python train.py --arch="swin" --norm="layernorm" --patch_size=[4, 4] --widths=[64, 128, 256] --max_grad_norm=1.0 --epochs=17.4 --final_lr_fraction=0.1 --warmup_steps=200
Rows from block 10, named by matrix and row number. Rows with one number belong to one attention dimension. Each number is 500 + 40 x the weight over its row's rms, rounded and kept within 0 to 999. All counts start at 0. Numbers have three digits each.
# v: window attention query, key and value (stacked) (model.blocks.10.attn.qkv.weight, 768x256, the v third), inputs 128-191
# proj: window attention output (model.blocks.10.attn.proj.weight, 256x256, transposed), outputs 128-191
v.7:572487512479537494551538427545547574471526469511481540533566515485475544504527586423575458464535551485438450550564508489542490465482489461504475528474539469523459485479467529487482531526460443
v.8:443471577507561479504523489476494543491481594501486525517499526514559516545512486556507531452533492506491563559457501538475488444513530535571477505458589500487539473473522429499532469553459439
v.9:508503474526462563468503508523436492526541504535480478477459478506507491505482474592554519474503502507487523402444532514564491459507568519488464429532474596425501535540499483559544525521573459
v.10:506554522516492513452507480496490483434393560520458531489510510491560556525480514556410505543477488526555504508469512487476499475517538533515477464430457488469591456544544474502506435522433555
v.11:474430575479526462530445572517536527564512541434483544462484546476474472506513534529473516467485471462460530535465579493445552514549508488560463489471529478457454452518508453530471484575490506
v.12:518441514442522487485467508471474563501443517486473476457446504571494533494502484550479519477442543497509505595576503502446534516482493463591525467600445439549531499490520573570548504497447458
v.13:494518535474552483465481544460500508542519477528478492387472459489513461538481477554427493538473458432571526494461469462489547468554516496507525446517507480485501413493527534512481446537527524
v.14:519495535428488432494517479492542603496497498441477549528506526537442519508562563519415467525484543530498486532471483514487545538502562518482514495520497411474520544468545424539527496523399455
v.15:467448511500510493560483470445467561392453532504475445514489541445480481562488499470554499581524557633444516538487480539436519553516486472510543529511499486463468494491518510511511526509399529
v.16:500472540470473477586485533488523475462497485514495527461494556446493535475555459523470451546471413456532437438464462534469454535463576530507511517442478483460491551553454531442472518442505548
v.17:538528523463502433497466462497529494582467569433514486557445553500471533559515558557444496479490514459500541446523473466556517514564434503505555519529467446479533460487486541526488476474499474
v.18:563550495476603516447547547536495479546506437457463530460472538498516495521521519435588494461439490410500457467444489542529563497515494461474546477500555515517533541494498499492525486537519487
v.19:530447564470473557595535562522524494470529505514513519579555430452514603413454539512524487544459546586487417494468506557496477496480509473585435451530417565505406490528470478523491556528546545
v.20:518469481479488402515568504444526536468488548497497484465505506445495417419460578512530501546501540530462494510542468440482544478465514492482548482452568456504500502410549513505474500550480477
v.21:558437477540504479551497427531498520572505480519525456507487498543502552374503484476581574468458578478527469483432604467556543501517535511553535432509503510571533566510537542449502448437515464
v.22:455454555520502458565483442486538458479485502504417431499424525377430484428517485515530531580538523475526454482509492510514428460493481500510477540584514545467495485437495515514453467461480458
v.23:498445534501477463568558490473526488560529610458481496475455489440520581496476540473525522555412529425518451485523501533612480505459537518517561536547427426524454451487474582467494475493489504
v.24:506444496492470503507529553571554458462499475503464460539571491509415518542529472413503530514458523409509478492489494546566519553475523451484520445512562556515468510488551471486446510541458475
v.25:460584555513489497527504488498578512440468488547552484478468535469499414524484547557442468514513487505493509523472520526540439466424553573461479490536510600495514489470525488542538495502449543
v.26:510573471489512421511521480426544518528570547466460526411485573483547426465502527559514534499556474482522537584532464442492523518486557496499568532496527411526490517507508609474484494553512452
v.27:543529514479496504521466543497515445491541494545448532516475498428480491545494489469499494506510448436484513470514467456490538449531490501557511484533493473556417513503439496503467540588486543
v.28:546538587484500427511500514418529502494478502465421471477523557464484481588539506500535514504382446477567484466500533497457465474492476529495586515505487550500496427559492497527458555513509482
v.29:501457562570566497484512518488541485595506538513603591490492503521485549433486469463521502417542450509519488500512538516474440513466471504529501549516470472547589579498476557543552418462493576
v.30:555505427558524523513466567507557450461527447505526457437535506480525528494533435472481470412465445392507453487497467548435563502514509534461524530483527424512381563523491520529513449462507507
v.31:521488478428486485515490562468589572548591537481484482427427461517459408453482463458497465469512473539458524563465566444483547492513510526490542513541496516465482510531495494492453457528555410
v.32:475537553477578549478500433456495549448504558506551496522472422552522476502540468523470537568470557545438422470473472443535474445563511525543472438446514575548436483465472548525524505529522475
v.33:457481522502484433508544562518486498525496458499506540400572477486468503527473444451548546616549464505477540506522483522520561509435522536394568504554502550555529511448514450455476551525466543
v.34:477431523508450548522573514506517422579563563575463519445450485481490514544491506559452585448574552454498506510571469506487438567538558460521532492494421539567515457536554509572525420517447448
v.35:489440469465557464453559479522544494518512449497525562493521474561512466431500474459544552505494542574526477494551462495464542483578421449525453514500568519462516531545481481568502448517489529
v.36:458465486479512502548465494503485552528460508504439485466512551497529477457501527503464543499521500503478525515487512397562444556513465511501477527484443498497506514497516484501513537540469473
v.37:548483499475584541441484482500481517447527604449503512482552525501453501566494542519552485484435506567457535516575501495566489478436536487494550491529479504504490513529464512547539479491435420
v.38:457497556544460460580505518440515430477472454495499497483446440490536498413483435480483440545470488474505484420438536500448502549556458470453496488505556537504500466522398565464463506507542475
v.39:496570484543460419475455488485389509541520505563492535511533507504532517542518466576497467500428450475519455576459496504497558544533501506485467476535515443510534518451514397496491539542538531
v.40:452506533581480445465476516443508466501517503566515472572511554489508490478513515478477471496488502398513535535450482467505533562518470494424478514480582475534564501426554441493460502450502495
v.41:461543496492499462484510454508538536473482482510540513455492456483460522442472504436494568449497512382469483521485519415470514546527470469483506529485478493561465487531492536504445475491539481
v.42:526469551427530451458501558532483511445467498469502547464476447501438489513554521502604525497515493582489549511546483439507497507569502510506517471408403477459429576502512501425502479576498465
v.43:482544488486542536518421457517543507516505489420437491404523467472632513591495492510499533498513441485473533520473461483426445511465539595505536498534524562493415493545442567481501575581549488
v.44:423507548517556444536438517492599574504493529465549493437501458565484500476548497551525457440527539497504524503498581481525410493518572550563504443515493487454441529498536544538505491475519545
v.45:484516531491381452397538508522522474521565568540489515551458524502452494498482459489497518516515503470528427481450504496486545526524417528518504521474485455533514454565514485482495559505473601
v.46:552550529512495472436469473548468518478472527472456486497459491518473469484470523465553457481481462523501466466477499564472467408496494514491500465489475507534539518541481504551525483509471526
v.47:475502553574560444435509519461501459486543525499563513506492463409525511444463416461484583567515470495490488490521511450502564527520496506449577510571563483482491481492478462450449528458501519
v.48:459487501525549535509585506529517516441517510493499515438485542443584574503393542464477473519521402596591477565531489497516483513403477519533516468483485488541504552436506522497578510518464555
v.49:490524541505433531446494565518448452471478488474544524486491471451447470441515515501548555442487551484442534467437514506488473526549518512578541505557520491471577501424468426484535441464491493
v.50:548537494480495468491498501557557524491462484447496484535517491520518492459498450541506474487517523471555484488519415491455523442518541506535477502494513520515540591516552417474467489390419507
v.51:459403454454515509488524534490479531480505546517421425483499449490467534562499489521459561534453549509511470442485562573506506527470511422509490483525531554445502555514463497560590483450497541
v.52:502465555528491503475513557441522439472580551494492511461468597570576475463495453425463554498535438505522482517496463526561475502454486414445418527463472512491471489488532541531521528557507544
proj.7:491489435487480497508482534476459500462532529503519556461509516512546412535436513517480502426466492551465452467541523422482491535484537496517477502398506543464428557490546481527530376483533528
proj.8:506503475463396457525494621498536441505523466480459513457466456501491444533531527462458535513486471491574459428454516527510508539451477508538473489537482446494455432518496507520528477415519526
proj.9:532474484408498462437424482453514506517514436517462446451496458569458503441504433454480491468464473462498475467570516524492470583528508478460561499560568540485481508423477483490575555478478450
proj.10:517477566519530474481454498475527513550507492457514521483419493492435447525519554472478562425472516430558504547488577529485452499483511567517445478535557545506526488463467496456445449502504515
proj.11:511548568501481437493530503453544486508414476536504422474516516478547502629537462472464432512544432477646546457502481493528504539493418496466451493508468420534476450575545472515504491477497579
proj.12:517495489533574505510535482514450429557514451545522480484505509428542477507418483557475437527485494549520422483403495503445532462475509478480478495476508462498477453503457461456503470499533539
proj.13:456536520483486451460449553463488484424490486559542515477566490479429534503526469451549425473492531527522520481461501457442509513491461449479549498572449471458505508540523481539484491541554554
proj.14:491430453481489484483522474533474512496485575497502463474461463450571494546521520596473529472505503458487491501512464463487490514451503484552444472490466488556457448531440519420455529456498539
proj.15:546559575525512486431530547518443464546532502509496515551517463479513505483527437497496557459458528459496471483477489534517535406494488489586461589456482446548580530447447576446534414423505508
proj.16:449501498450514521443489495480488510500444444492496501469488439488476496477510549464498531435434487535486558491443616520458551491507425488534444504546490435569494420408547419524520425488496499
proj.17:514485506529495486503492458479440582432454446463493510482482438539538535490400434508520536493493457539507482555559456450486523573498547525492498533481498473485473503547525568469500487498498535
proj.18:461573460477424484561414485499503517481459550524465449518554464472464508446479500547502516534510498535530499503434485557497549448433485525474523476504463501480524483414553504563471533476535460
proj.19:488565503546568498480453491473478480482449419589508516491500484548446474553541440495522582496521511405496556421499505476427425468536523557428547528447580511548489436521439481514537545517542531
proj.20:452485515555495553494510539504497461512585547474473527560464481559508475477484450502497501480509590540484405537495470518502487486518586510450465529451496488508524443599447525470521422532498507
proj.21:496558515481433426528441563544495541464501478561497500534582535465495491517534498531491507621532470440494505498500484447490510510491472589545492478476456523464531476461563535433530504538544482
proj.22:514533512508509440521507514495372471476522512500541492503536437523496488550495521471490488485480528545537566519511489410439435521456504528516536499509503553559463477539478423401502568506528497
proj.23:534528476530490444504531516520466552525511423639468518514506541570565539487482495499465498469521523438526507445507457541478534517510474517498520596498539528451590564535500439492532569521502509
proj.24:456577556511508452506532493498500499497470420440539468405488495557558527447567500555535543522507460506484481567469562538455514453486513505486483461510518449475499594455506505452541569471506465
proj.25:545479471473461452497499457524405460512521450432474560501539470499485491509449508469551500535473517498587471508533458491454555492531463507503574500472503449503515512609462516507452565464625560
proj.26:471440537487429582479428450578524511463432498519464509526523566502504507485484428491472480460492550517489498452540441527517520540530401523458482511481470476391436551551495440512524522456453496
proj.27:485470514483537531572561508501560476444439452500475484509514520550487505519396505578517455529457519480481558528466485523515485487497465611485484447518527494434524618504496516462436522426543505
proj.28:458513526532462560472434449472471484525507519556549480482524458506481510447507471477444458438559504537499495518548469561510526480438455510482490519541586517458486572455480468470498490433499531
proj.29:515545532511499529498515541575467469484538521527512458449478501447576481500416491603525473542473484474488523531556535473503440543584510505473470446540486479476463495524536509533502584506514471
proj.30:503522575563423490529523451512493506510530523463470501528454499491572514435502415488494541545493524470524553532498611500455516500490480456491484463491519531505545513494532532473459456439395507
proj.31:484477520492486512496500386535449470473478544427513487519607539484514515532495515575529492531476545490447516459507401529495410506510457470452498496461512452534553522486444547529526563487503540
proj.32:544437472522488501477397503545405546468468447535505471506530554530430458435557516522520481443489445430470553534570534500545544526429484473484513463511498480490514493500450527474490479479537584
proj.33:522456517464469553492406475536565482512510518564497482565516542518529560437504491565480457418424529570486579486489497542520448476480540487555497461455485418469433504544468497561464565500515477
proj.34:451548513455505461493414552535534483461518479451493486626525503528493475467512456419557489467509518523397479524496553458524615423462453490507509557508573449494523479531507564438503492429503542
proj.35:514511543587541499513499456421575532549510535462496364493483504462526452576465582453517527468504527541560542524470491604540470528510449436514509459494513451586486500508453521507511501469587480
proj.36:461533464548490461520487547511507535489513508470526497457576525468432556448511515470565451457475517554545457525568498563473482435540516567512497433441567474533505468469526507477452467471489546
proj.37:511529462492466474431569496541496487518496393567564467551501443503528505502511444552453508569515460543485500503509479525483503536592446559537556510495492503401510539522513490530506509569623526
proj.38:442457537500431465534444522461579554433563477491479526492513523522506501518513488498493538422483470458506494554456479490445553474448537474532530473539478494484476524566468529556528506441460503
proj.39:531485574471460577485531572582471522463516455448398528509516484496472513500551561466469492492550508462525478430498502486492463511492511500594536480487464557487474533432509499427455524438490456
proj.40:517503499491588447524547481482442539403476479427490597420525495442478470502450521464461509503434555535490466547505480524432498520474468512556578448504445536476425524577525450512475493485601514
proj.41:453456497488542441486509553499373403511512505462475510568518521527486495495458506554478444535537551593529481560422443554490490513447498490533531466504507493559505456504509522518528432548549510
proj.42:552509505503528495567552462497409437524514462510458454536510535504512531427429564541463534490512526450463510497410483519523525426469483454521530560533459558538485507484484465587506560471476548
proj.43:500489413468484506476467523556460568536465570616546482509534558539474496479489475480503506543523480539476484463510475430555544435424439462478452554459470442493558482450524509485510435497371466
proj.44:530536475537449490472472462534536521529447509619472432457408508496532531498451464456498492517422487488492477398531509489460518450454473512448457590520519519502478557482460509510467494580496481
proj.45:539455540525512561539584494504484564533560452468488503439488509442434482516485528412590494504547511463550535478488459457491515567484493468508564542485535482461559476584537533480539475485498509
proj.46:518478493479472417499475530410537542488513432560521490581528478531502508550534428501538539495559493534491538519524521458562427478489459549533470541531473532504484495535475508464431520546435500
proj.47:472470481470496503551531494506535528503520475462481476524517472514579467538489512489494483488495538449490525528415456493517477489558396483526449493456476564573496606510463484567510471473453554
proj.48:497524521540456521461441439449511432469523511472454476565555476511445485515505482470561458454551547511475537543467474612538501446548503528478471459509394478520507479503525535523476455512502471
proj.49:514430532556495437445401475505440515551568523494548536464547478530535438516508515521469513476488513400507491489545449391527545496454497537561458493534465533535482483462551522534527552491529499
proj.50:492454537530481528511477484517476427476591521528504545525488443562525483495555543488498507467581554514444464537501501427516544494476524456543497578508535435489454508521518428481460548591516523
proj.51:480588453524505500484560475486602492440529451488529551485513511520571526487590454494453530505546429504525452557465547520457443475404454536468480450510460575565494448492524531439419501556501497
proj.52:544572422581475535472453515522529502526388428526519509494514459511501491502497420535472583455488491462525498479511553414466500497540471531453491466447442433502465518482530537404493416532494522